config.toml
arch = "dit"
model = "spectrogram flow-matching model"
dataset = "drum patterns on synthesised drum kits"
train_examples = 26041
n_mels = 64
hop_length = 160
input = "log_mel"
spec_augment = false
win_length = 512
conditioning = "none"
objective = "flow_matching"
cond_dim = 256
logit_normal_time = true
norm = "layernorm"
activation = "silu"
mlp_ratio = 6
head_dim = 16
fused_qkv = true
qk_norm = false
inner_norm = false
moe = "top_k"
num_experts = 32
moe_every = 2
expert_mlp_ratio = 1
experts_per_token = 2
shared_expert = true
patch_size = [32, 4]
layers = 8
width = 192
positions = "rope"
optimizer = "soap"
beta2 = 0.999
lr = 0.0018
beta1 = 0.9
shampoo_beta = 0.95
eps = 1e-08
precondition_frequency = 16
max_precond_dim = 1024
one_sided = false
adamw_lr_other_params = 0.0013
grad_clip = 5.0
gradient_noise = 0.3
steps = 7600
batch_size = 512
epochs = 149.4
lr_schedule = "cosine"
final_lr_fraction = 0
warmup_steps = 1520
weight_decay = 0.09
adamw_weight_decay_other_params = 0.05
Rows from block 5 of a small spectrogram flow-matching model, named by matrix and row number. Rows with one number within an expert belong to one neuron, the router's apart. Each number is 128 + 24 x the weight over its row's rms, rounded and kept within 0 to 255. All counts start at 0. Numbers have three digits each.
After each expert's rows are labels from the 100 clips, of 14848 (inputs lightly noised), where the router gives the expert most weight on average: "responds to" is what is common among them. Only what is clearly more common there than usual is listed. The data: drum patterns on synthesised drum kits.
# router: router (model.blocks.5.mlp.router.weight, 32x192, trained with AdamW), inputs 144-191
# up: expert up (model.blocks.5.mlp.up, 32x192x192), inputs 144-191
# down: expert down (model.blocks.5.mlp.down, 32x192x192, transposed), outputs 144-191

# expert 7
router.7:117122120108110218193097100158138122142145091157121109170120107137132087155107110161114139145148125128127153139106146114127121121134132150143132
up.0:109132138095161118119131127125142101171146153154164129124122135107106141137159111095160135118167133118141136112120126143129112106093090102117132
down.0:132134166102139159151155135127142159117095155149154130111148163143148140072085153106113133132158099123125115113125135131146126120104098163072135
up.1:183123142183109107124198144115131154161147121156149139156137095100113123148153127141115125095105157144096135138150150158101153113124142149105128
down.1:098132174104164128139116124112110123166157130121164170124103128162102116161131137136153149110109133104153144144112090111134166080157064123126102
up.2:127108169152089099107126141149134130095125177160120141125133132096097070103073106086137128106144160113145148112132122147125123161112142123104117
down.2:121128161137121115112093148106141180093146159155127163179088136124130155148098101076152098106096193106089109137152123119097130114124091147108110
up.3:129111156098150109099122148117121150133150134121171115130115110108172147155163127116093137093112104137093133151165103165095110117150156154166168
down.3:162168155074148064113139156144118117091118149144145116144152159104153094092120141153107105131117087128156096101138141152135167138175131107106126
up.4:123143165089109104159127126125079135146133115135108106117093160141119108158132116179119133126177128145085155144147115100099154116128124108135154
down.4:120136118165122150135162133177137132103113143141167170106112110116129124089120132132150162137104155097129117126139178122092150091103131155144137
up.5:144107134088144090122116160108168116136066124170113143136138137146141147118148165140080149148120126111170106151130139140105074135143164154122093
down.5:129091116112172131110156105127120119097092171135160155113158120093125139134125150148120138142105136144099126151150075161109157099136115118113152
up.6:127162166134092138128106163153137154130125142152122094141117134159123144140146142145161113125160142149155177117131114113152178145119145133082094
down.6:108099138181130140166133139138116144120120146117142126153083128121102115143123091113085124111120125130150116109165156125146134121118092099118136
up.7:118094123101101122134071142125152162154121115155159122104140073097123137125159105131148108103129150128109135105150154119121154144151160135131101
down.7:159154091123104181107116135141118112115163124134129124109137155079172096131116162117110095123111123107084142134159152107128125152102115081095090
up.8:114088168122102141134163129097117110161129137112095160136154148127147133149122100132100123171076115135157134139122097091120176108112126137131147
down.8:135103129151117146088129126147151134162096123150155075147130157134069115103122101104123130146095103175130115170079157138091095131122135112165111
up.9:125172135127153159092108105119151134160133113124126139156134108071069148134090132136143161139117163133159139121128143160108136138112153135149117
down.9:159130130109101101136117138140107124077119148125094095071141144113150183115142123148149142113109146129131151161141110152138131118102091124111168
up.10:120136103120170139121116155104135106132100126107134103129147121143141101159086155145125099109123159129145120128145104108084115107147086174156143
down.10:134098124130102149089129139140102124145131144162123082153113157094118118135075124143123121118116101121143123116133134130140148130154119135101137
up.11:121128125173137127118101126155085151108128139128108138151118151105108172096106107129109125148094158163099141159098092181121129121088114109093146
down.11:121114136135165122131139109137152120143173142144110112128121122116156116107117153155149145156124105131094131180117122137115158167132145133113140
up.12:189112131131161120160176161129138137115134165083110129144135112064125118088125096141104127115127148142121134105116122124123148150075115154147168
down.12:144156164098114102140098100146100186147111101119111142101127085085156094164119188103134131168101135135120057143138136125129106155171098139113156
up.13:133114097118132097138123178129110170186138121128177164114101104102127104111109152093135103158125109134133110137144127132167149127146106119165163
down.13:143089154152141116071140137099130136101125112134112144074102070113165114113079103109158171090152128108182102109149124140134142121091095140123126
responds to: ride cymbal; quiet level

# expert 19
router.19:174143121104125099135118089101156128121140163147155091094105107126127095173131082116097049143143085117119123134113152150165115094126137113153129
up.0:114095113129102110151085165118138132109137115127112128184129097086136120125119149160115105141139117144131120110146071109108135158118137106060128
down.0:126175130129186103095144158159118153078144137142145139131105138182121116112082177130087138111133156142104152116129113138159092095140169156096149
up.1:144133146129137055090145136131143120096145173117145118104166152153159107101147164128110152149118117163138121142141133150112148140146142144108123
down.1:125160151138119118132123095134155093132068143137129140152173146131131159125121105155120185128136094156155117132117138106145094133130109088122147
up.2:171114106130125116105187119139169127095135155159120116139112114112165075178157162099116141129137159157145114150140139112140134148134107125147132
down.2:181081138148122132107151131178101127142152152125136083123094097122144118076142094170150132161115152079127124160081129096158093160115083152143090
up.3:143151148118110148112115116118116158157129116109186068144110144105108140116138141072116120100125122113133085114164153105150131128101134129144110
down.3:138140092107113149107140128133120160118133151155151158140133139144136080099136095185155075124125156139186113152166137124145114163086106081133087
up.4:133167114162171085100092103109128133135178144151157111103144159107139126125124137113125147130137111145163158194149145130166124089100137125119130
down.4:140129136135154177170138141119127092157159113137138135120105056158124145164143112137121119116103101105127120147130142111137147147127143094114136
up.5:127169152104130105168110143110150160108103155138129163129133127097068133103133097115120149149157097103145172125179112106134154121073147137111088
down.5:130138175107110138114095156149168185131102086101180142115139157142088111114156080164116142137130111181129133082131140147140129145117145097157105
up.6:103129130148157157158096097140150153176148147143110135140127114162131096117130148143133132140124088110122116087113161097125139155153130113109116
down.6:128168093143117116138170101158134167094149161153127100166119149110154143148118098124133133144128154084141126145086130128155081107123126088120115
up.7:166091133147103142142124122148115123182100161095092151141115140082124128109148159131131081103141124098149126143111113144141098130112129108129116
down.7:132133107104140106123125097084171146131143129124134111117132094109142141150126117129143148128129100145134138153089112105139113121114084151135148
up.8:104098135123124150116156107104113128175132122111137130144139117111129134114154151078147145133094128134133106154143187120121095143148122171136135
down.8:159133133151152085152166132137148124110139176156127140115120140149164103114147136127153139075129137133125131083146151167150177128082118186215116
up.9:130135111109120123147142129139133140178147129128132123072117135126126116129141113112145109128126120140154110123126162124110163150191099103120120
down.9:149122171124136136140176141113105129101099144132096083117159164137106120191124122147134123130107158077106088108163134178167168146105130124087119
up.10:165125167099156092154131122121134128122133143112144110135175112141101110134130074109124172133149082121139137132104166128125158141095110074153123
down.10:126149121185135128145160160173106143103127073082115129156108115155110120148125126146132119119115157168144113135152131096114106112125099132128144
up.11:092149136151093113091166124152118104113106156167133119141128129131145121117086142164120155111112131138097138109167156140105095142142140150102111
down.11:073114169105131111133092128143120082127135153138120099106115133113162123119130171107124154101124110094100146120117127145122140117156117105099143
up.12:092124138103125182143098141134137122150137146169114117136110133115105068146126139140129099165162077133127113161075075107106136159123132143091123
down.12:174128129104124139134127124123148130104096160136103107102110150126134181118099097081111176148081162139143128121157158095196125166120114149067135
up.13:148110137151130107111136141170147083084162120083138141151112150111123108102135123134083159086098099085146100115175129138110091163144124074100132
down.13:161123113144155138150131101159152162177122138120141131188082116142132123062144122143109152132088150108116135107112134132125127095135101168153104
responds to: ride cymbal; rimshot; tempo: 160 to 170 bpm

# expert 5
router.5:136117148130121147119126132079139084146142134127152147113148126106103148128118094139126127143110109140200131140105139109155099136104150160090134
up.0:120147156138097124110129137131149110146149098125077119090107111156130129148131129161145179176165089141121130120142146098099127144142134133130125
down.0:103137157128129095099097118126143171138099106172169125166142172115105112203123124170107114090163110130116161110119166104114106168152114121078140
up.1:124083135115138106177144131151119138136116119147160126132135136100121142118127128146095102099177153135119140161162119157115127144143131101083119
down.1:093105165111137126141118172165158132126107131093066109145122135130149102130125160088161113167066123158091131150167145120111147113103105171086140
up.2:062127082141182137170135123104135129125129142116120108165130135104097127139125145108146167124148159096099167107122118092157158143157161139047111
down.2:108082176134089115136088133164126148114177110137136151137133138125135106119139138150135119092125120151140158142151127136099160155124164164130120
up.3:157089162137152135112168190113154105156095139163146148089110138109096108128124135191099130135137122131094160139097121158138163114141132130113125
down.3:162150140108135144117172148136129076131111113101157097155094091088148094167122136120131129167089145159192130095139130150139101134131123147082099
up.4:111141101136131159125111126126097138121098126121141124108090076097093126168128191142127139115118134097157099112125160121116106112141146136130137
down.4:138132110153142106098149142116127124104118121159109125114111153143137139167141137172127108104105141122120087119152113140169102143127144112150155
up.5:136164103089092154123116120173123108124095100131159148124078123159153208165142111180147144119096132119155149133161100133105119115159151138156097
down.5:089128138133103142139122120132100196108142186107131113121182112110104115150112183112153074132118107120142099135138133169129135144127106102127091
up.6:151139143123164095082128090075141142167115117121104124130138144139122121130122148099158148125123101135119075156097149098107151154123098156148119
down.6:089104102176164118119111173096178147140160145131126176156135118103155127098168124084077119136157097157173172118162143136164122154137154073141151
up.7:118113135147072128131126126108109134089169122142155119093158144149125140176096116108128134127141161129112097138123121121138141116127130104132095
down.7:146107157157118136135106145094165133143114139116105124128153122095083116099126108135099128128135112116131151123139175138132132158111096149159145
up.8:104121141159111141100112145117153159141152143092130127088167103184117118127113120139117144137167123113125121117114093126106147128123112127105118
down.8:095110148143142114136133103089153131101157126135164143139155140112133190116126116131145144124152115123145157082112139130105105122182161135084151
up.9:099124147120110123149161068074133155142115112093091079135097109093086118121160091135160133139109101155095135124111178160098116135133126150131125
down.9:118119133093145175110166132136128121135157167162111104071139151130158154125175145075126115129136134109138147129153161145137174117147146136104142
up.10:130105133102103115099133167102140148164163133154072168140146122163103129141158095119131138144143170111151146146141156199133113112126136130126106
down.10:102141087141138159131118080162144114108140146117100164117112139107110146122135098148136168150141112101119113127140105121116168102128063147123106
up.11:149104080096082127128121165110145141117140173113140181103112175136083115130119085120119114107140141090129125122126131138118144150104090138109116
down.11:089157136144157130151175129111111121095141067160161114116117167126128089131120153117128100092095127111171133126094135106109150099150121101165173
up.12:137135127140162131157070076140098127105138170102133116112134103110150121100134155127134088115114104146114146153138139128135106109139114089100138
down.12:094113111114120158125163148122105178148165115123123118175106116157132145154082175098109148154135127150148150126112112113089111106136133175162124
up.13:095157102114164093117136119156140116176098107125140139119147136108096106163153161141128102156088118126095113084092154101128081145137148102139168
down.13:121118112161109160154120115106125129107097133107125138148162067128149173108157114155101154127110157133146089104119100137152097136153100147180102
responds to: ride cymbal

# expert 6
router.6:100145111153088097124134124138168131110103148116111144129096148140138148107122119111127149179198175129146088104123120137139137113112118154120146
up.0:130159142132127113140125139110160140090150117124145116104150107138084105119126117122118119168127088135147116118144119130106167172094116098098163
down.0:149130129128106115152094152094151170119151147175170115124075114090146133148143088111108110164123090133141090089143143132108130134154103110119159
up.1:132125126141084120107090090137158108126134099164145128141171142107147131123147150141076132184128118119121111121113134110153116102107101103099106
down.1:128090130159126126131151132093082137113111154108124129105138148107103164130122134151118162169144162106090094170121150122158113132116184112168112
up.2:141139136095143120121102128111127114132118152105116102109136135144158139091107161103119143128110136140148124116117157144102106139097107129119126
down.2:148114148138188076134106194094146116120126103086096119129180156176107155145159119154126140083128106114143115115131140138150167174083140132106131
up.3:150145140165113130157136156182112132109117127136110118097136159126121101146115118119129095100140135129159098126107073119136113138141153139114133
down.3:130142126141140130132087132124151094106169148144114136138099143113152135153121102101136141066147108134105178121107104133138156091156109114084132
up.4:145157117112150104126096148128147112161107143133104126090129156112095099087107134145180106166086083132123118132149151142151149160114109123120084
down.4:116128167127148118152123163103127105139134082066130128082118154114178131117122072121115129120181166094126150120122118091128127121106129166100112
up.5:134140148125156123098133113112123107082114076137092134104116104159131140117141148143157096074117111129143120131116164139137109105116133091111117
down.5:158142164075125141134116089146088143149103154096119106156099135160155180127150131135129151089130155100124143125107134156160111112148141116129100
up.6:128146142146117138167162089133132152125139106113132167161121131129139095103123206127139115111165140156119082120159120140151146098139130148161129
down.6:142094114111145107097154149074126113104089118136186112112150186147117097103137143128118107192140131129126135097098111102132112158115122090119158
up.7:161112155083154153170139150169086106118107153134139093154110130157139130130146090140106116141148130112124066129139115156126138088085122128143166
down.7:110125130105171101148125137121102151125115118153112091163163091121099137084098091076125148120089121151146119096124111105128107204128152139151150
up.8:127128095136100120106114137110103188145128144135128107151072152106133121117129169086137120128120139117108119136159108094097145098129141110132153
down.8:134125133106119140126143122127108135114133113178128147116116155120106161151133115109175126138077131133110142153158113139137152163106129103147118
up.9:126150133134091126131111149127124113141175134106121123119138112093148117109128135165138123094156111100122156102153150126084099128084148104139136
down.9:130109142101151140135117103125132097115126165143145160138139138151139127153164151115121125113120087149129098142124138130121094135139061130104139
up.10:156118105125140135095183157080098180124112149111134127117154138159141118087130101124118100136109189091169142158100106142144139153162084090131162
down.10:106109116141098121145089186134125106098122081129120144110101102148143134154137102159088128143134167144146113162106169136106123156132090138156176
up.11:136139152179165094155128118177168128170121154155121093183168149134120118125147121129144176135110078172143119121111158149153140122113130131142136
down.11:158145145118116081096166129156159150156128164117115119136138143119151158142160124123103130141089118110156138140162122126123111095147126141092112
up.12:106137161110145067111113132108146162141172137126135156126121132122124082169135149077155108157147151137140123106093115122184128094128151137169157
down.12:122149121107136122188089148088108075072130124135175101131094142114143121138153142139089142136162116105113178126095118131144119141098084102097100
up.13:150077094130129119088092152154151141132146123158109114141095117130091152136110121152088100123105159124204152105162119078139159092138145136168144
down.13:132094109151122132149134043118117143173142129115132163122136186100128140087104176073138100136093133098153115136138138149126089127122123105115121
responds to: clap; march

# expert 8
router.8:121180100106131119132121076137114162124124100124138078154096110099122162080110145134135086152152144104120105153134137114136107104106114129145153
up.0:129150082094121112104128145131083138170148139122177120151137150122122112120140133089156124136161152126140064130176134136119130114169124115136158
down.0:167097115107129122106094126109142125165156203169128139156103155167112115111093148129140134136148123081084125143105164083081117126151143118147152
up.1:107126101141157176115161132148149100127119154088098137114176151127134127142092115158086124121166158121136156144137146113148163091171085100117106
down.1:088103084123096121136127120096153076148078165126108135209184139122138150111135111098137137132095136154124115114118160131114152102116170104161129
up.2:126108129104131140136136117127139141096167150114101107142119131167118111129113097086142140157152105128106072147140089127150142127176184152097134
down.2:160092088063148151119148123157129128096151107112117128104161163107100164133143135108098097135135143155086132121140131122094134143092112109060131
up.3:156135153116172119091154146099116093132099145077114089121173093105123096099134107116127124129122100146154064116117111124107107139091113132137118
down.3:106125121115128132131160115187171163145165108135108122175063104105121115120126135094155105095115127091115124103107133139114132127125080112102120
up.4:097119098085136158129118109124142105130138167127153110115141105125129132085112145110152136215126109134085149111112128165123133105124120117127117
down.4:127100130111115144117119142110108081153140104132178159180141126089172121159120113138133135180113105084149158131137166135140103104115145130110133
up.5:144107108095114162118135092136140142113152146119143119147105127131077104122143105124121174116161136091142121116085137123135109110131130177107142
down.5:086131146134135140112146075100153121147150082123132149146138128132101117114098131116125122098132154140137104147130121147137130154116137173108103
up.6:142110142119130131190129132154119136099129133124129156122128044115134165144134124098135060158084124103120148105122114125135145152103148115113129
down.6:105131112122107162125145083115153115112153143168125179114161171165113149155119166096164146121122131108136130127127153151109149160107104155120108
up.7:118101186085156113134149119128132153127141147119138149122113124125151118123103116113126137128123062121125125121160133115119139151088128124105110
down.7:092109168115137128132106126092144155107176134102110124127074145147105107125131152101089112098135134139116167128120173142128089153109107132147070
up.8:088113169115118112126133136137144103134154127100095117135127121120099090054145116116135169166099117149108126136125133142095172079152131107171125
down.8:161153158111130109144130130142106131129127086152117159140122182106152122112148101130119099143106134109147136118148094119083126123113137113123178
up.9:163122138101088163098113126092142127109168095109091141120171141151078123145133162145116145087136114135111110177114175139110088120108151142076135
down.9:150164133122179151134092123126167079121120125139115162108110189127155142116125163146103130132112140159116132099145109123116130138108098105125099
up.10:102107114102149109141155149080121126139127095090129104153143107143131155128147121074151120101092095161135073120114097138093118091154126162178130
down.10:137137119131144142081129127148133147141120159128112165125065122107129129125116131108141159092104114121158160128133093120092130087137138165122121
up.11:140122121173118163167145093124107151141113138128197152136127096137136110114142144084172133158118141146148129171130128116137137124145149158117135
down.11:108111160088101178128134106123084106143116117149120134145104167141092108128140087136114156135091134113140124104115152109165120141150172123136134
up.12:133134130123097139114112139090110165117119148098107149109116116116106139115182095101134153126098084143161122135158136136121136113142153114103132
down.12:161147124148131182121123092152137079105152128099160112071091062110180120161126127118147091166114130133126131134067143136081112140145096176118161
up.13:123076135146140141154148116124125130136114114121151143129144133129169130110157131137132182129097168084105172151121093163134053090127118135161143
down.13:128125144125157097109142170124133101123179146128100118174102141166160089133146094131165146085139134155154142118147071096175138138118071160107133
responds to: reverberation; text has "reverberant"; march; thin (high-pass)

# expert 16
router.16:073137163112154120165105141103131137122141168157167090162141133146139132102162151166133113135124148138117150123084130107127113135130107080134138
up.0:177121119110125137166102122177158152122103124149109101140137070127130131131096108074166126153116173081073153123132122127084142105132131136123140
down.0:153130111153094208114149143169112075114124126164127086106115103156143104146131106135117130130123163109116117111103130135107128110115102147136132
up.1:127152120154146153139114141147150128147155115153094117133093108147126107131145145072190091128136119128093151158124175111135116104121171116130152
down.1:192110136111116142102129151170128131111103156146132128167154130098145201126121128147185137127082124062100145161139102149103110126098165127109127
up.2:120135138118134184155122155123187151167134109097153137133121127140134118116131098131070172101120143141156135110128128106126151093116106112134153
down.2:145096116086156120181102135140173106123088142109105117096119095132109147172155125149117099130118118126124180131129141120096132170107117134117123
up.3:134143089094136090155153089158141121117110108146161128161129175115148114103154122125130083149092093132141153137122124142079103137087111164166119
down.3:094134109128143148117100093129095122122087109123140090132117130090140116131136122115149090130121148133149146145147090133102159101097101085116107
up.4:118158123145146127164159127126150135107127141118149128107152136144151135121139177105128067107121123149122094110125126125099109085123058113109100
down.4:072111173144093113132110134131146121113105130133136100122179108103102139158071114129137148102170141154118078095143148131092115113175105113149107
up.5:098086112160095122135141196152131144148113126104139096143129136140131131134115106191137086114154153125113126118122164076106083140138130147134109
down.5:116095108098183147150115160126113134144120133104124117097168122159125148066124100175128123166147135163116148072144118100124113124154132123181121
up.6:143141131095119139129132152129169114150135182142084129118164139143098135121123141093144128136135135142130093116107169096103097101124137124133073
down.6:125144118139089110110127141129141124137125084181150143105121155120086104124110108186117110175136136141078093101107086122132157157133173130126178
up.7:133121111103120153141097102112152167093103085134125149104102147109126120123197131118141138199132141142128148089132119176109127134119141148138146
down.7:168145132123104128118078155141161097143151125141172145119104161182156101111115153135112097091098162139125118136093124112165093123147147060184125
up.8:132127112127123122152140105124124119124091114117092143106113118181100109103152103109092117084145110127110131070151150097098091130106187124134129
down.8:111132119107135081081107085090127124118121172117129103085128106105137141133158162163157138136104119138139114190119098094129074130145083086078117
up.9:128165097131097131094150123117094125180109143162130138126145131084114152127140147141112136120152132140150099121146126110100134145120117096088126
down.9:096173109180129129128131181097135169133125117128118162136154130149140121133125103138105146125095140162130135118158133126170128089107131128144121
up.10:112139130102107179136136115152171117094110137091123104150075147104155126148147135152135143121123121135066122099090122158092113095148127156140148
down.10:142147155153123103120149191112144139106105138145139135125137138104139170173130146154086132130120170134136116171088110137132157159120126150122140
up.11:128150165149129143156169141133123140120125095171166074134092156134106107126108142167088115115100151108135154169135139086128143154103176150133124
down.11:136160116132113119146107125157129152086087157123125148108120114169108113120184163119120167143156138169136156107103094144155104175137120142107168
up.12:130118120129125160125133102117109143132115128154106081168110136171116098115097121176144096131127153097147129099119166125138166120121161173111162
down.12:138166102117103127129151121117113106073136126147122136163118110134136130151129146122096105115093128138142139084116139155152161174139130156107125
up.13:141136114134111125163159105129127173117148110101117137141149141119138141141084066162122155122123109147134169159111140161136110100130164151152145
down.13:134114154136157131090139137136118134135166128127137157106088118102100128089148113157112137150123129134108129148130111077103146094092165091145127
responds to: rimshot; reverberation; text has "room"; text has "reverberant"

# expert 4
router.4:152122108080144103109144149127079130087110136130097132153135127110120150172129139117128128094109126189137128139117123144122125184126138109165075
up.0:165122110123157098119113146124116145157098131164092122160101155084119125123142119155117104111107063158168125137175083107159159127138093222129076
down.0:113143076135112141157164134158109116124120139140165127133140145139146142136101147122129159146121138148114123136153120127096066131147165140110117
up.1:154116100126122145125124107116101098075120122084140133146093129136161087116116105132123129131148166147168060140093130146132093121147145090120105
down.1:153113151053106095098145101155124096122140079152154134138157110132117142105115101176115095144139104112153161156116139171118155119088126136171144
up.2:157135129123167096181141168127152124161141102127069129067134156109135145169124112127118110118125168139118179129151105175147155158107137113114149
down.2:112138097115132153152100078092069129139124144127129114154106116095122126099141129075095119179113145156120098129093170124081130151161132169146130
up.3:129109158107130110144110143091120087138095172093128112126095115122125141171154111156109155128144136113151126100163142119150139119127158113095100
down.3:112124135132116126116140113137127092150138156140090120124157138092151086145137074129108103102178107142133125136137140109140120107111147131111145
up.4:114094127135165134154159139137176091134144131124126158108146124138163175156143126125108138174113163127127112106163126101095119112140087185177148
down.4:120109115140148132121156138136158125146163121093129103078118119133120153128107105183140125098130087180114129109106092142109100120136126136118147
up.5:161138090122115122184177126174095128137087144157120133090151085117153104127119173116112147099118161158115127114111117107135119100142115096143174
down.5:151131132141155148120116144113171156104163166165121110146066124115129117132151134139087092144132151131090134184094142113125124169109124113137121
up.6:177112091141105080138199169136096107146142106120139115151124142117134081145157167132153119106146126148127141140116124111088176165098101124150124
down.6:128091074115139105164090094135140134137136130156115124113155099132161131158120108151146138140105160160113123117143095088179120110116113139140064
up.7:108125110164097118108128129127153130117114106133091155104135133131114185134160096141161083135116102163107120159114131130112157172118139094117090
down.7:145116127121129152150162161102108141094117124154117093091116153088129098086137129130114162095124101099100140140167075122104108163105171136104126
up.8:119107098133126126124133092133119102111091158169121135140166091168137211155150125137134108162145165107172160142150087158142130093151151129136111
down.8:110130117108129136139076103141166095096131088105119099115133131106104115158119153087125112145116122104105116103128147114127129138082130122097157
up.9:190130116154122143148128187092088098099094118131143079111133101128117146139125146114145121126123149129116090102145182100145095124098149140118174
down.9:131146110138119137132126141140099138138143110086111111108127112093144137137145161101123135151124153101117138115181110150115150075167111144141165
up.10:150107146118094122117115144145134117151141143164118112144099115108102164130123128082141151142102130121132148125128090134102117159150130111145136
down.10:132137108139141135090137114107181100161138123118193126132110147136094131119172135131135168088141083122132140118147164116130106155132115128116140
up.11:143106134185084158148134078151141159098176110151142113149125082106158140143140129118135115140115117145101122123127103134133137129162143118130138
down.11:120174176111122129135098115161121126131175128123111101107157159172155152088129152123169095126098119129153122150155133120097098114127110137111199
up.12:096160097138134116086101141144155116152114115128124112168134125144151151129171115145078099110120162120109133105116122128112133112125111093120120
down.12:159146133105132129137148134147122173123136160130118163154101134121165095086147162103101117150087118151089154112129139135192128123115166133159114
up.13:140069092162177100089142101135084139150105109125094102123115148106150150103103104159143114112142165124077137116133090102135122132125170107146099
down.13:149093105121126194174122144149208142103151166120117129118095134139125160175125156136155106113129123149125120150120155125135110184155122152103141
responds to: mains hum; muffled (low-pass); pattern: march

# expert 1
router.1:125180130170130194130151123141132121112164153154117162110157087140167125126132137130112132162128112119101116108131191183156113114148161090159088
up.0:119129151091133122098117128089097154140100112123080085137100138135059136159133123115128143091136146108141089128105166131075097109121129125058128
down.0:139132118135150147071134140131128105152113121128119121131106114160084123098131126127124124144109134128140138125098084150108124124145180156175156
up.1:122150134142127117113109113135123179157106176128154139080166147128136131119146118156130149116132130129100125106097121149099119110124110127086136
down.1:107128155103135144153151125156148176133136136092116135115125103160146164147135103141120120118132148137120133134148167141162119113112128115148119
up.2:123113133145160150147136122109163141080155147106110084128128111118110093136153135193142131128128119099146117139142128133117109149112139120149122
down.2:162093122156122082137151165109112112114113141102138130163073092129100125106082144144150123163123107089099108153115130088139105121121116128110145
up.3:172118149124107144143119114149137112119160142134128140159127136158120145157110139136118146148146150126167180165131131126070122116136151135167141
down.3:130077145167143151097158113096120169096095132145152117098142143138105107118104150124089110158109102084137106101133120075141139103108089160089138
up.4:158153150128101112127127160145171154158131163183092085131174094101156156117051075136170164132121130136156101089089127129123147095111142116176117
down.4:132123110118142138132137096120141118118147130129123136129129135126133152123116110130144131149091106118150155106125180085132106119165101069145157
up.5:125140148101128150101114118137151120097081138106168158134104111149116153170148101126161118101112156133080142133128151139107141087114096084099139
down.5:114161128147129097128139157121103126137132163164142086108159131116105126132172136168121133118125113192110142155109135156145136168140126126162109
up.6:133072073115150141098106161140142125160092126145099099125140156147152134096122146139150099133129121116150101079137122107093159107119105120148149
down.6:099136134132100123126058112125118146125139120107125142128123129128144127118100122146135144149132110108107115173137108137080081141156094126135115
up.7:110150118121120130085119157131149124110143091127159089177124119116117137124142083099117121132162140139133147106123148131113151171072168120166147
down.7:143144144104138122103134150119138138089129113127091108127151164105118069133147108101127141158166125127150101140144125143106123125107117137116118
up.8:120124102140117128145134148113114118150127119105149134151100120137104147122135155135156155125137165137108072151143103132114158141080114155154125
down.8:121121126123130111126151129135140089112115115128111104129136148165138129146116162111103127151091118128141103101178155156151118151144110151130129
up.9:116142115134141111130103163132147137127139097133154133080142104088146091090168159169145089161116091145121105114102113195137127119130106136157112
down.9:107150150124138133101142074104122124156115119143131151107129144198083178135146114125135097091124130156117165115150132118130088145136115142110120
up.10:170164116103103145136155187119133149146132152098116108080100118141158140144083100112141116099128096138105142139137100084156110097111130127130164
down.10:126159164179154121131114123124092131149136133071130138110099119100131092175092150174141103100115141145168117113139145164120115166144103119122126
up.11:114141122084161159149123132126114127101126140128146095096091123146128136140113122103129120108146110121131115132107118125081147127138146131123096
down.11:143091124147124135202106110111125102125145140150074150144152104142154120113131093101102117162124149094122084127078175100089123142124127114136132
up.12:127111128141110098132176112135086116137157120129159117088118142118146111114128107148131123086115105149071135105160157135120146118075123137133141
down.12:122112116129125133112172117136101136135153177176154156136108175142131165144148103097153112150165138133168117107129104152141125120104153153126135
up.13:133131160177131072133072143120126181112126112103128178150145151126153125099112137119104111106140148133146084117128104134091167151110102169135146
down.13:094149153155159132112066096121141113152114105085129137109123141093125118121156142156142161122120111102132118142139152098143114142125104127145129
responds to: cowbell; high tom